python train.py --dataset="small charts drawn from random numbers" --train_examples=50862 --rotation_deg=10 --encoder_kernel_size=3 --decoder_activation="silu" --decoder_head_dim=16 --decoder_qk_norm=false --optimizer="soap" --eps=1e-08 --precondition_frequency=20 --one_sided=false --l1_shrink=0.01 --epochs=71.0 --final_lr_fraction=0.01
Rows from block 3 of the image encoder of a small image captioner, named by matrix and row number. Rows with one number belong to one channel. Each number is 500 + 40 x the weight over its row's rms, rounded and kept within 0 to 999. All counts start at 0. Numbers have three digits each.
After each channel's rows are labels from the 100 images, of 14848, where the channel reaches its highest value: "top examples" is what is common among them. Only what is clearly more common there than usual is listed. The data: small charts drawn from random numbers. In brackets: how many of the 100, against the usual share in percent.
# convs1: 3x3 conv (encoder.blocks.3.convs.1.weight, 64x64x3x3, each kernel summed), inputs 0-63
# convs2: expand pointwise conv (encoder.blocks.3.convs.2.weight, 256x64x1x1, transposed), outputs 0-255

convs1.62:500477579497503484543482464422517507468460474528540510517453433494542490484432523457523436518507515457513421546451554497475527524514494604483550504468607519568497476500489449537508464444494523
convs2.62:500500500451496516456501529500500521486498651499516431501490499500406489500500494511462509472473489503500504510501630500497502556500500500500499500500500500480505500500500505500500495469500747471493485501484500499532500502503493522494499546500498505500513502500499503492413530251500500505500500500496500500526512500507441500606626499500490500500499500500500500517413500502500499500477508509500501531500474519505480500500469498547492501500500480485500500505500441500500477507592498488500513492456500501500498500499500440500508487500613500491568500548500497506543444502495499535500500498502510419500500497532500522465502500542500500500548493492569499500505497500474487503500507766470500500499503507501500496403501489586500500499489503537457485500543500498485495500500499
top examples: stacked bars (84 vs 7.3); flat (39 vs 13)

convs1.17:499520511511541502510475400459522483454549442473517511503493511591538520593477501592542535503500477581466481478532518533567497579474528520503514495512483500449499456467502556513451402487513471
convs2.17:501503473487488493495468505513500511482510759509503461498475509458483500499498579595501421498499562429500470501499439501434515483500500500592525499500500533502473499500501478580498500500501445509513485481435501472494500489498496499509500484496500492500447454497458501501500463500500498453500497498483500500750476503480462487483485504500453501500500500518499502505444493501500500497599500420499521487513473460500608502500490376501481500499498609502539593514500500447514494368497500503501501515495407498499500501496498501500500590498489498500496500650540497483452507459474501500515500498522492500499500522503500481501500500478499500505507495429494454500500475478497539523546485499462491505501501483522500500500522494433488495444405498500414506500486554433526500500500499
top examples: bubble chart (99 vs 7.1); dark theme (72 vs 30.5)

convs1.12:483510541524430549577465482497490510471501550505502435553519445504575432554474581392510494445422555518521476525471461465488561456530493533517479531497514501540499532495447517514499522540444516
convs2.12:515522500495522558488487508489500498485680524516499448493477498462508578502493619442500496499511585524499505497501458479423383499500500500500500500501500500437514497500529566489500487490500496550707467500485500533504500494422504499505498507500536487500444500500541500501508589491499442425500499502483492501503520495491505517500508498499465511634502478500500500500490500495500498500491510511500325500500507491499546503500504501499503500498504545497507598465500491485431508532508442442469497497498489504500500499500392501500554507499488499501546500450406502502502500494500494500492499500493549488487500543501499503562500500507499500530511500656498559503502506496503501552523506492640500505500477518517523512512420441432510658543500497459462437503471501492437500500500500
top examples: bubble chart (100 vs 7.1)

convs1.34:488482478541419504444507492512568497494472415491514504424477500520502514544471494516470538496504506542541490417511653459521522526480530498485508414511489517499523485474525521460489435591526521
convs2.34:472501500499538497500485499499500499468527495514588471501461500463452454528499545500500497500501492496500478500500490495493496501500500500503500500499500502559509515498703313500503546500499500499507464503503496502498500496589498498499502493500516580500486505523498500463500509498501496499500507481488556501598581534501463500500501500500518500507500500509606501565490500380500499555504482495501530500500457361498483500500511522532502604500494498502538495493500500442663500509555537460500500549489500394496509499499500500500500500509501453457558500403499500498502500500498498500568500499500524442509500500489494502493503500501499500522495635552460510500496498493530481441471497498501391501501496472590521458499501634497511511501539686499502505500550504412518499500500500
top examples: bubble chart (100 vs 7.1); dip in the middle (35 vs 12.9)

convs1.10:538520496625487483546458498497491550432488498594517502480509482489512482507495540486488426500485560460508595498512440472500620494517472491498465509493494509481550490423514484560493451459507456
convs2.10:500500500500505675467502494478500514503497486490504495500501500567498512500516500502539500500500490496500598500500500495576679525500500503573500501497500506472520500500500509500500537500500500527504500501514500498482500500423500509500498525500542537500517499500500499505601499499500498502500500500537500505498522501588501502498500513500514576500513500501517500500500500500500500500498500513500498501500499506500488500500498576495500500500500500511487505500500500721500500534472505506500500500500502454500577499500500500500616500476511500627515500497498500495538500498499677500603500500502500500498500500501500508490500500598500500500498594494537504500500499500501508505496500500500496495500500620499500500500500506524506499503509500500498816500498507501537500500500500
top examples: horizontal bar chart (71 vs 7); items: four (38 vs 13.3)

convs1.31:526505496491461487602549499424500493543473588512472468561508398525499483539498533510434506487520442496505462546509484533514489504517510587483494514495558518591509489442460506507561466461562536
convs2.31:500500704508501476504499576500500500501500504500499500499500499501504502500501505389500499500493499548500505497501502500501571500500500500500499500564500500442500500500512461500500521497500565499498500502499500500502500500509563500500500502500473499500500501499612499499505501500500500512500500500500527500500503499501500499500513456461479499500500472500470499527734500505500500500607499432500503598500510501500469495500580500510500499500502500500505502474500505502500617494466482437434500500642501727501525498500494501500500500501496480491500500500500596502502500501500500499365500500499499499447500451507500486497500500500430500500435513498504500499661519500500497498501501632499500500500501500501500589500499417502500501488500510500577465500496499438496575500500522
top examples: pie chart (47 vs 7.1); ring chart (43 vs 7.3)

convs1.59:445548515473496531452478528471516530524496488436484448408469520465593513452494543527563466423444464458465450562495451442534508428523500470461436468536577502523508511551501492508500505489478524
convs2.59:501500499582500499493499714521500468492499564486500483502508511504468496500499500431500506564499487561500525506486488496507573500500500500500489506500500502587619222500508502500500498500500500481501500496420499497453500475511477500496500480500500585500513562502499500510498457501500500494503498404484500499561500434486489497498499550500528501482500500491502502671487500488500500564500499567500512478500485473500499500500501478509500499501486501500561507501500500508500461620496500501500499489512501495498606488500522500500500490501490502520500500619547557501495558500476524500626501500601493500500500501592500501496511500473487538501500502470510500500500393500500523501501583546500511451500487620489500499493495465500499500487500539500434502500553499488504500500500458
top examples: dark theme (62 vs 30.5); lollipop chart (28 vs 7.3); step chart (25 vs 7.4)

convs1.41:516503537490587461509506477501525518608531391525514558499499483442532477560475516479467481481513477490477511446481504490516484557503507515473533522585542505467577478482558603500509487421498478
convs2.41:442500460501451499500594509500506499500446499498480523472499500542431500500510398500500500500502472500500535500508517506515463498500500500500502500500500464692500500500502499551500513500463500499501501500486500502487500495499468502500499526500499500500496501499500500500495503500500497501500488500500502500539494425316495500501500594513536491503500500498643521500503500489500500500506500664500594458509489503500456500500467497499500546498500501493445500500500500500551500511499538486500500505499499422500500500498549500500500500499545500500478500514518501500514500500500497500597482504500504499500443463500500505596500500488497500500500443500493498500472516500595500503468788517501503499497499500500504465748496524502500500500532530500527496500503500508471500500500500
top examples: stacked bars (49 vs 7.3); items: three (31 vs 13.6); horizontal bar chart (29 vs 7)

convs1.6:486539566493495468501581507496520503511483590520501525544435520468458451537480488510385524456453511503509492374498548508502468462524493457535509473575506527508460465448457499475458513567502475
convs2.6:500500500507515505515500479500500500507483538499518498500499500506570500500499501500500500500496523505500498500514504502567481499500500500500500500505500468500501500500498504602500498500500500501499498556499500501500500500500568500493499500500499500500509530503475500500518409564500500525500500473573500503500497502506500500500500500500500500500500500500500500462546500502500500500501504498500763624500730501500510500500531512578501500498597488500467507500500577498500500533500499519500500500682501501655499500501501500500500501502500500500500500488498519498546500500500500500506500498489500500500500495500500513500500500499501500500506552498516500500500512500559427501497382419499500500500544481444507515515589505500500500500500744500605505500498500545502602500500500
top examples: grid lines (90 vs 39)

convs1.37:442483489508450507454551521510555454526505409500497535491488505574503520509490515545407488501502521520529617440482561484506482516500499525513510490521499501408487454541484562497500487626496490
convs2.37:500543500497621502500501500500500505526633513509500497500461500500350500500505505500618500500437489504500488500450447496487522484500500500500500500500500487502498500572505500524500500500500500508502500500502500500501500488522500498500511563500519500500498500499500500500498674473500500611500500429528500500647561586602484500500500500503503512503500500523490500438520500500500500500434500473508553501500489501500500500500459498446501499499500502500506504500500672425622500511525719513500500502499573411500497500500487527500426500500498500501669500458553500500482500500500496500501490542501509465500500541502500495495500500495500500501500449497450499505499502500500500495470500500500486500515490400505456500500500496584460513499548559594480500500504566494509484500517477
top examples: ring chart (54 vs 7.3); bubble chart (34 vs 7.1)

convs1.54:506527529504475484615476505380468482402535442513524455554490453508493497499497539459518531497473582489486499524535580505478498548497463561519512541479458506517495445446484481509486502556522566
convs2.54:500500240425500498538498495524500500506698578507502495500502502498374499500493502676500498500566511501500503500500487501524502500500500503500500500500500525382501500500505450501500500500500500517403524494503503503529500499640505501514615501500500499499513500500501500498499624498500454519500561496498500500501500500558529504500500498500522500500500501507500495548616500512500501500372470491500591541500508479498445500500511486499489500496499517500523499490500500495604519500512512518506502542449502496501498500497528558500500501501499500499503500475500500497499500500517502500500500501504522491500500509511500500499500500494500500505488507556499504500497453611497404378314506498501507500500500500497499501502499490469503509500500500501499501500502500475510501500500509
top examples: step chart (28 vs 7.4)

convs1.25:438506539517416503508503500524527495530536467440462453506465490502566489547525524535477447505462434494580417501465492539469502514522492507480511503562513528529513419513487509534557514625580505
convs2.25:500500472503500558500500501500500500520500563500500508500502500479481500500493490717500504500401500501500501500500499499498430499500500500500500500500500499793499500500500685531500500500500501494528500500507500536500500500459477500502500500500630500500500500501500500499504504434500505497500501500500500500500498501500682500500500500500508500500500500498530500503631500496500500500496511438500500418500601500499501500500499529498500500502487498500492500547500500497500504499500502496500501499500502498500501500499434501500478499500497500514417500490502495500462515499500500500499500485500442508499500602502500500628501500488500500467497500462354500500451500500500502501506500504458502500500501500495483500499682470500505495502529501500500495500497500588512500500500500
top examples: one colour (100 vs 53.6); line chart (65 vs 7.3); radar chart (35 vs 7.1); trend: falling (30 vs 12.9)

convs1.29:596496592513632527557508434509448535535492545496484522502527477519472457512472498486511491469416478542444492457495455514439504505540532493441484483482481496581504436528456495519528513503456505
convs2.29:467499500501500588502491500500500500498552439503496471501500500502537497501503480505454494499497433500500484498504501501517500519500500500426500500503500462757474500500499706372500424500500501499432497500530500536487500500441512491501500519500505498498499485498500500497453412515500497485500502500500567511472498495487500500507502500500502502500500514500491500476489500498500500500501500504498315560500530500500586500500443799501500516507497487500506492500500404542436493518499507503500502505433498438465492505487500501500500507500500500533506500479493434509472500546499499500509500500500507500499500450486500482501500500499500500500472434508467496499454528500499489482503500499500451500505501534494523486463551486500502503603498421500498492500522473567482493500500500
top examples: one colour (86 vs 53.6); line chart (80 vs 7.3); flat (65 vs 13)

convs1.49:526492485453496513471548453572485549441525348504528538474478513498486518503479536476551517514572452528513479480425453501483472472480520501503500493545592557482528436542510553515502504475570497
convs2.49:500500472484499455481501487500500500561447492500500505500383500500580502500504496506500500500405639500497500500500499502470304499500500500500500500600500507503493500500481495500500500500500501500499500485499500498503500500244469505500500500500501500500499500496502500500519275500500504501500498500500500500503506490500500500494488500500493500500500499501500504459489500500500500499593500550500499531500498500500446500500309514433500501498499495500512496500500501536500490494504499495500500502487500500502488501500501500500500500491477500486501500244501494504604500500467500500495498500468500500492500482490500498500499500500500500499500607486482494500501496500500493500552491475500500501501499488476376496487497486502498494496500500500493487500585474444498502500500500
top examples: one colour (96 vs 53.6); dark theme (79 vs 30.5); radar chart (61 vs 7.1)

convs1.26:487521498501464517487532489549445500520491647489482468463488428467520482485506530589491459496491462495511521531551513528548495453549400496478465524482493539591478506440457478491535466426521507
convs2.26:500500501499492490497522546505500500293522398510509606492472568499499577500492501634500506500501509508500507500500540500475463500500500500453500500499500500486473452500493629449500502500500501491508500500515500500359500500500495501480500499501487500500500500500505500499499511500500508474500500506354500500483500537504501500505499500511598492499500500496225500514602500501500497500500510522502384500500498496500501500500499500484531500510662500502529496500500498496446491483502482505463502453489499547499503497509461500500500500477519500496441500518501456502464490500499500500350500500520498567501500497500500464510500500500500447500455500476501483500485484500566459485531500500501516501500502509510499482499442490471492498500493505505665488500506498422500499500500500
top examples: dark theme (91 vs 30.5); stacked bars (48 vs 7.3)

convs1.8:517533546483418507561560508392497499504475500500459477525515455546510520526501491475373471460491500469543462593471542482490499528535439493510503448518491536601491478500493572502534479510518495
convs2.8:500500505501500565499498498499500500501521522503500561500501500490500498500500510500500502500500504502500500500499501500462496500500500500500502500498500501541499500500497546726500501500500500485554505507500500500502500500496563500511500502500500500500493500500521500500499504500500500499500500540485500500500499552510500500500500500500490500503500500501322500516574500473500500500498502498500619519500513511500537533500571499483497501500501517501530500495500499495556535497511451513500501500606500573500500499500445500500500500488502500498496500499499586500497499428511500500500500511500500500500500498499500494500502500503500500500500530556522482500518415500501499498593500500500515500500500500510499580736856504500520500500500456500602501500510513502585500500500500
top examples: dark theme (85 vs 30.5); radar chart (51 vs 7.1)

convs1.0:596525497533339492465535504424513498492495444541471473513492565486527585549497489495441494504500462527466481536443550530444479480519538492500491474505537528484528464498462497518492493437444509
convs2.0:500501492498508449500472448500500496484599497551484392467495500499489543500499510536500498502704503503500470499496496519494605500500500503501503500496501622497515560500498489500500492500500485506522502486506509497483501498505501504500500478500519519500499503500500500500500551517500486500500503493499500498498508530671530536482497500500583480498500505500500497618484500486500500500500500460501487330500538510500489505500432529467474500500500523499479505499500551449500508490509494483581497533406500487502507500497491533500500506595496503468456500582548496491489500500503500500488500497505522499538500556500500488498498500498500500500489667709489514500453503500481505501478441498477498500500502527554506502417500464495512503502499501500386702500487544560503499500498499
top examples: ring chart (44 vs 7.3); pie chart (40 vs 7.1)

convs1.60:545501442458498499519487485482482467494526528507482561476482441464509537520477520525446453518531508547425547491479475515501555518451522488481509482384523590538500541388516502533516550443498410
convs2.60:500500490524501442505587500501500499279497508495499634500500506463494516500479478500500498501630494485500334500510505560428503500500500500500509503499500496501502694500524490488500489500501527490550498511498500501517500500499493497501515502500501506500466498501461500504501500501500503357500500500336500500498498548395474500507506498500509487508482500499504497437553500528500501500549490500500539491500459564498468495500454481515514500499498651507446547499500507456493500479419420463500497474491496600426498501496490501500493508499642500422479500500511502500463464502489459500502501500500542500499500491507500489399500500500500500508510495375523470500458545506496493513496479517500497500500496497581509503505502577491499500500532497498465488500508522499445501500500488
top examples: dark theme (67 vs 30.5); horizontal bar chart (31 vs 7); bubble chart (26 vs 7.1)

convs1.40:450500511526527461480538493490555557544504494508530548444493492486539510533398473508464533518481459507483533523424433511494445462572483486537497521495508515403500535509545551515531515506360493
convs2.40:500500500501500503501500496500500500493502508421501490500502498441507500500452492500499498501480499508500505500500500499383535500500500500500500500500500489531502478500548542500500500500500500477497502498500500500559500500510499527500500500500501505498501500501500500499493465498500503473500502500500500499499500498555654499501502496500486500500500513503792500500439500504500500500498509472500500615500498504500487500500456460498500500498533500500491499500500468497500475444507498494500501494625500499499500504500510500500500500500500500492523500506501506505455500500494502500490500506501500500500500430500500497467500500498500499500501487524515494500501507500497497495502503500517502500500502482500437500540499476509500500499500496500497490500657499914471499500499500
top examples: line chart (60 vs 7.3); flat (52 vs 13)

convs1.24:499500567510459484527568489545502468443595411504460465505428433474520498492520500429481480532486450507484510475612475507539545506509496530474516548453601498474505484503512505428521483493529535
convs2.24:500500453500500498501509423418515500486519478499498500499499500500498501500501479587500500500478500500500499500500659500509501519500500500500430500500500495501500417500478607500500503500500504487497500500499500502502500500493500500500500501500500536500501500500500500501500719383500498462500500432500500500532501498500587500626591500500499500500500500500480500500792500500500500500500503503500500495500500499500514500500499502497497500500500499500492502657500500499500500499515497561500499496496500388499499500482512548500500500499618500501498500500500500500486500500500500500506500500500500500500500502498500500701494500501500500501507395452393499500424548500500502508502505552422500500500500500504486500500500497500500499500500498507499500500465512501503498500500426
top examples: stacked bars (89 vs 7.3); flat (32 vs 13)

convs1.20:514480611524412508404458542458498521468538426492456493534464423518473496485500527479543525431511466509524444474566514407521409493516509500536528538465509483494504538488500512508507522456501522
convs2.20:594500500516500508500507507514500500534390535500500566500535500509546502500500564502500501531503517501502482500497497401502673521500493500500504500501503590499491550500498533500500505527499501504487505483513500500500500500521476496503500500500499471500544500500500500498541468502500511485500533501500500500500502499500499500496500500500499504497524499500605500628497500463500499500496472500492500506500498502500532500500681507455499499500499442517504500501500553525371494514661516609545500503504503519501505497500499500500501500500507500576505500504494500539565500500491531500612500435474471537501500505499500516503625500500500500500497501621403501500544500609434485589505501499487490500500499493500486495367500506474639495497500482500460544500697500510521500500500500
top examples: grid lines (71 vs 39); horizontal bar chart (41 vs 7)

convs1.52:489505501525419502657552471488510485460535581587499450478499500493498512509502500493379530523466449493482536508446505483508500435493510487546528488488491504532530551505561519501479545452495496
convs2.52:500500532500491438501574499502500502476505613483565503500495500500649500500505373502500500500496504501500418500500510502497502500500500500500500500500500499500499500500498502500500500500500502500499499501493500500500500500587500500500500499500500501500504501500500500548501494546500500562500476500500500500557517501507502502500499500500500500495500500500229500501540500500500500500500589492500500505500504514500345500500529498493500501501500500591472500504500500501723500505500599565500500504608500500499500503548493467500500500500500500488509500499500500500481576500500500500554500500500500500500500500494500500500502500500500500500500500491348500500500500502500485502498371496514500500500500500500500505675500496506502500602500480500643528500429500544495500500500500
top examples: horizontal bar chart (79 vs 7); items: seven (31 vs 12.6)

convs1.9:500500479511521501448492503491512568473550443440526433499471500498530482520569509497366496521471502569494412475495550501502527495512454502505441453570469501480542529564550536529510436526568525
convs2.9:500500500500501497500501508501500500497500494502501503500497500500498500500499501497500504501496509500500489500506499500453487500500500500518500501500500500493499500500503478500500500500500500501500500498501500498499500500500468503500500500500533500500493500500500500502502504494500500493500500538500500500501513500501446508500497500500501500500500500499875500502499500500500500500513611492500496502500474500500483500500500500499500500500500504501491516500500497443500500409500347485500500500500499500493500500500506500500500500500497500504500500509519496500494500500500499500499500500502500500500500454501500499500500500500500500500500494520497500500500498501500500498504366500500500500500500497503504502927501504498500500499500438500503499500505499460480500500500500
top examples: line chart (28 vs 7.3)

convs1.21:505518502468452496559496480417492450559494492481517425480520501487513538630491537470497492451527497476496477559499577492545496552414526546489522488540523540585498505508541505492594487500455512
convs2.21:489500500504539500501442500500500499485467438498480532488711483500500485520502518495500501541572500520500591500500501498464479500500500500429498500499500409484504500500543398500500518500500500501515501494500498524463500499496500500500500573500439500500436500499500492518501543501500501501500500476501500499460496485497514502500499500500504499500550506500454500466500500501500500500503507501499597495500501505500500500500717522510503500500500492500500502360500480498570500504471501502500500496500497503555500500682500500500500502433502500497500496471500500499525501500490500537383500500500492537501500494499500502500500500500500500499524500499531500500510499687497507498460500500511454500500500502582497502357500768501481501500500517499501499500503499516511499500500500
top examples: grid lines (78 vs 39); step chart (35 vs 7.4); lollipop chart (29 vs 7.3); kind: radar chart (26 vs 7.1)

convs1.63:481514489426533487502492501490579454478560538449456453463510420495600495532550562528510464540533485537535522509491557424510500505528425499455526460540441517530519434461472489513452451465493529
convs2.63:500500501500497498501601658502500497551501545495500448506499500547480500516501486500501499469529510501500500499493486500562512500500500503501499500500500511526513432500482528524500517500500501434410497499499500493502500500521501505500500497500494499500503500500500500525500486500500503514500500455525497500499500448502430501500490500500504499489500500501500500527501500503500499500502498556512500506500383481500514500500524495550500500502497445502625456501500499505500500486500523816500500495504500532499506499502716500503462498500498500559499500587517500499565499500469500500466500498645481500559500487508500599488500500477500500498510612503645476500500492500490529504493633496501503500500499504452498504500497488524497486502469504500500507500502499352530512500500500
top examples: scatter plot (91 vs 7); dip in the middle (35 vs 12.9)

convs1.13:516514478421515488476441466468587495569514459506549464552507428498547476502513492444481561506453488544513464541480529529569559473449442514460543504523464518538501413487496492515549445562456541
convs2.13:500500502465502487526508455505500501607524490506679397643513501500500493500502560494500493501497493501500598499499504500499485503500500503501516501500500489398500199500512494500499482500501498498508496508500505501500500500438507485489500500500504496498502501500500500497499455570500500521495500408596498500564504513500531500509500497500417501509501623633473500498478500500500500500491473448500505466500503521575582596500446502606505499510572526502541552504499506502500500488447494569500502498500524499573487501599503500500503604488492500504500500370497495500493500500500499500515500526499538488499500497497500482500500500500500496504493486523505505500574513496539501495498499504547503501498497496507499501463501503500501506507561500500520484500500501500629501500500500
top examples: lollipop chart (97 vs 7.3); dark theme (60 vs 30.5); falling (36 vs 12.9); items: eight (34 vs 13.2)

convs1.5:428519483492508447501480442514547547490507466473508442509456523540529419528435492583461472548456534537383513504452489422524502476504567492510532431547507515492487424514475497517466519475478471
convs2.5:498500500501500500502500503510501500516448500538501472501543500578493400499613500499500500492684532626500526495501501481689498500500516499499473500500500515506593586500500488500500517500500513501500452503500499497530500501603501497494501506500486500547672499499466500478457506500500495506501501500500500500516500534507506500499500500500510500500500500500498500496412500500500500500456501490500500550500485504500410500494601591507500499500500504497470499492500498498572477549493572464500500522502495500498500501591495500500534501500531500498503500501504499520598500500505500500494500500501500514500500695501500547565499500500500502512601493588511350500500497552494496567504496500500500500500498468480500559498635616500498519497500500500463594500509499467501500500500500
top examples: step chart (100 vs 7.4); one colour (100 vs 53.6); falling (47 vs 12.9)

convs1.36:445475477502496501506503505481456486655500501422514514509470547585492500532504498536491549531487498489523532423498540505507519588503498526423519473531515502406501557503463477468476504570527529
convs2.36:500500500499500501514498500492500500500567512500492502500500500482473492500493520498621504500465503500500538500489498500499527500500500500500486500500500493499500497549460543579500500500500498577505469500567517506499500500500491513499555492500727553500495500501493500499507528500499499500512500381591501500633503507588492500499500501500499596502500500499551499500500500487500500500469499500500664497500492470500535500500503497474498500500500493499502499499500500479618500488501579484525499507500508461500563500500501541500398498500477500557504553500691510474492500462481577499491500527500500503500500538500500500367501500616500500500517413500433502502499500499500584501494443500500483500500502420494500503501500499521500500479607570664462559500452575499492500500500500
top examples: pie chart (47 vs 7.1); horizontal bar chart (29 vs 7)

convs1.18:444581546525497473501523484518504503454502461532505349503500511485525477580446518532474482449535445518507510538434556541560541522540499504522513455535435519481461514495527528513465438448462518
convs2.18:500500501491499506552529483507509500449472568492516489552503508499529492500499434513500501494512504503500498501501495501496529500500500567499502499502500505499499570500506528624499550500500519456497500713505503451521500498499505500509502502499491502500498509500502500499497523500500498500500500495471500502501501509578511500515516497500495500500500498501497500531503500614500500500464498490500466442500510524542484498500704498694513501544539500549467500477500500498500503541495500495500500503499499579497506500501535500501500502503526500500501500410498499497500501498523518499535500499501504490500500508497501515499502500500499500501376490524488500500504450394689501465503498495504590500500485504488500508499500710500500500523501499503706531500497500580485484500500500
top examples: one colour (84 vs 53.6); grid lines (70 vs 39); flat (34 vs 13); line chart (27 vs 7.3)

convs1.15:525525564552440557532528538540486486407538484579442517431493508493538484507487570507466538517429517458525535544472529512479491499496480594474499511571527520517503427504437501494507487447430516
convs2.15:522500501505500506500500506501500500498510497500501442505500489514502500500501502496499480501604497715500496501500499500545508500500500500500501500500500501434723500500500495500500542500500500519501508505500500500458500500535500498499500521500496497519566648500500500504499510507500500578500506500500500500500500454497514502501499500500683501501500500500500500523480500518500500500532482500501497496500502497500518500500497493499500501500495503501475487500500500494500500903491436489500500500418497500501498500503489500500500500500500500506501500527500500499509500500498501500488500485496500492500500501442500517545516500503500500500501495438446645500501502478501509511491478500499500500500495500497498461500503536499501500505501509500495498500485500501495499500500500
top examples: step chart (100 vs 7.4); one colour (100 vs 53.6); dark theme (65 vs 30.5); rising (49 vs 12.6)

convs1.33:478504472654494418503523463512521522454481535526513459528496540476509487501508519520501501544505485496469569525437440468514533484536401507515516522429495494439502424526518592506491503465482528
convs2.33:500500500484500500502501500500500499500332500500500496500498500508609500500602497506500500502520499501500551500500511498527550555500500500500500499499500493498501601500544498501500496500500499510498500500483500501629500500581500456501500498500500502500497501500500517501493483500500500505500500500499500500500498500500500500507548500500500500498500500506744500515499500647500500500454506501500500471500643501500435500500467489500494519499502505548455498500500500623500500453501514464501499500500452499500520500469510500500500498500553500490496500490500500500491500500651514500562500494500498500500500500498500500500420500500500500499500558489495500500501499500522521492485500500500508500500480512500611499496500457499500499504694501500498751500384501510482498500500501
top examples: ring chart (43 vs 7.3); pie chart (26 vs 7.1)

convs1.44:455528525541518511501451445490496547471491548525550476417542482513540522533449513516509504504414438479538383566444427381476490506475525468546478507500495498523528498485488469531501525455478524
convs2.44:500500504515480487504609495499500500529395500452503502503501500653485504480602490459456498503503500363501509499517480507685500500500500500513500500505500542428496674500498525465500580500499500498536565572498497463498500503469501497500500497500503501499591452500500500496501502499500541520500501524508499499505493493499474496499500500500534500502510500501270500507479500519500499500500529488499499487500461529500472500500621503484500503499407499501452504604500515483500502609505486490501500504471500505475498499496376500500500509500512493470499500438473422505630577499487480500473479500501499494500500567503500578517499500498499499500534501494491506500500561499500495623533499500500500500500517507501585498497500521430499478504464504481501470500465500424491506500500500
top examples: step chart (100 vs 7.4); one colour (100 vs 53.6); dark theme (69 vs 30.5); falling (56 vs 12.9)

convs1.53:535498535500468510496493553534472482459499535463456500489488480519495495538499499499657525497515502500481487468541434501516496494479459658416524603502533500506500495461466470496529492497506523
convs2.53:500461500500500499502500486473500500510500355486500622500388460496589500500496500504500500500504502503500601500501514500453501510500500500484486500500500563514505500500500516483500500512500500500497500500500500500489500501500498502502500500500500501500499500500500500507500402500500500548500500500500499500312501501569496500500484401500500499500500500500500500500532500501500500500695502379500464502500499457500502500500481499409500500501499500500506499434500711502500502503500500508500500503299500510500508502499498500500500500600514500542500500571500501500497500500500500500453500433498500500418500499501500499484566500500461500500502518500371500500500502469500498500500503496418500500500494492502498507468499504499417500424500679500458493500568500502506500500500500
top examples: stacked bars (92 vs 7.3); items: seven (39 vs 12.6)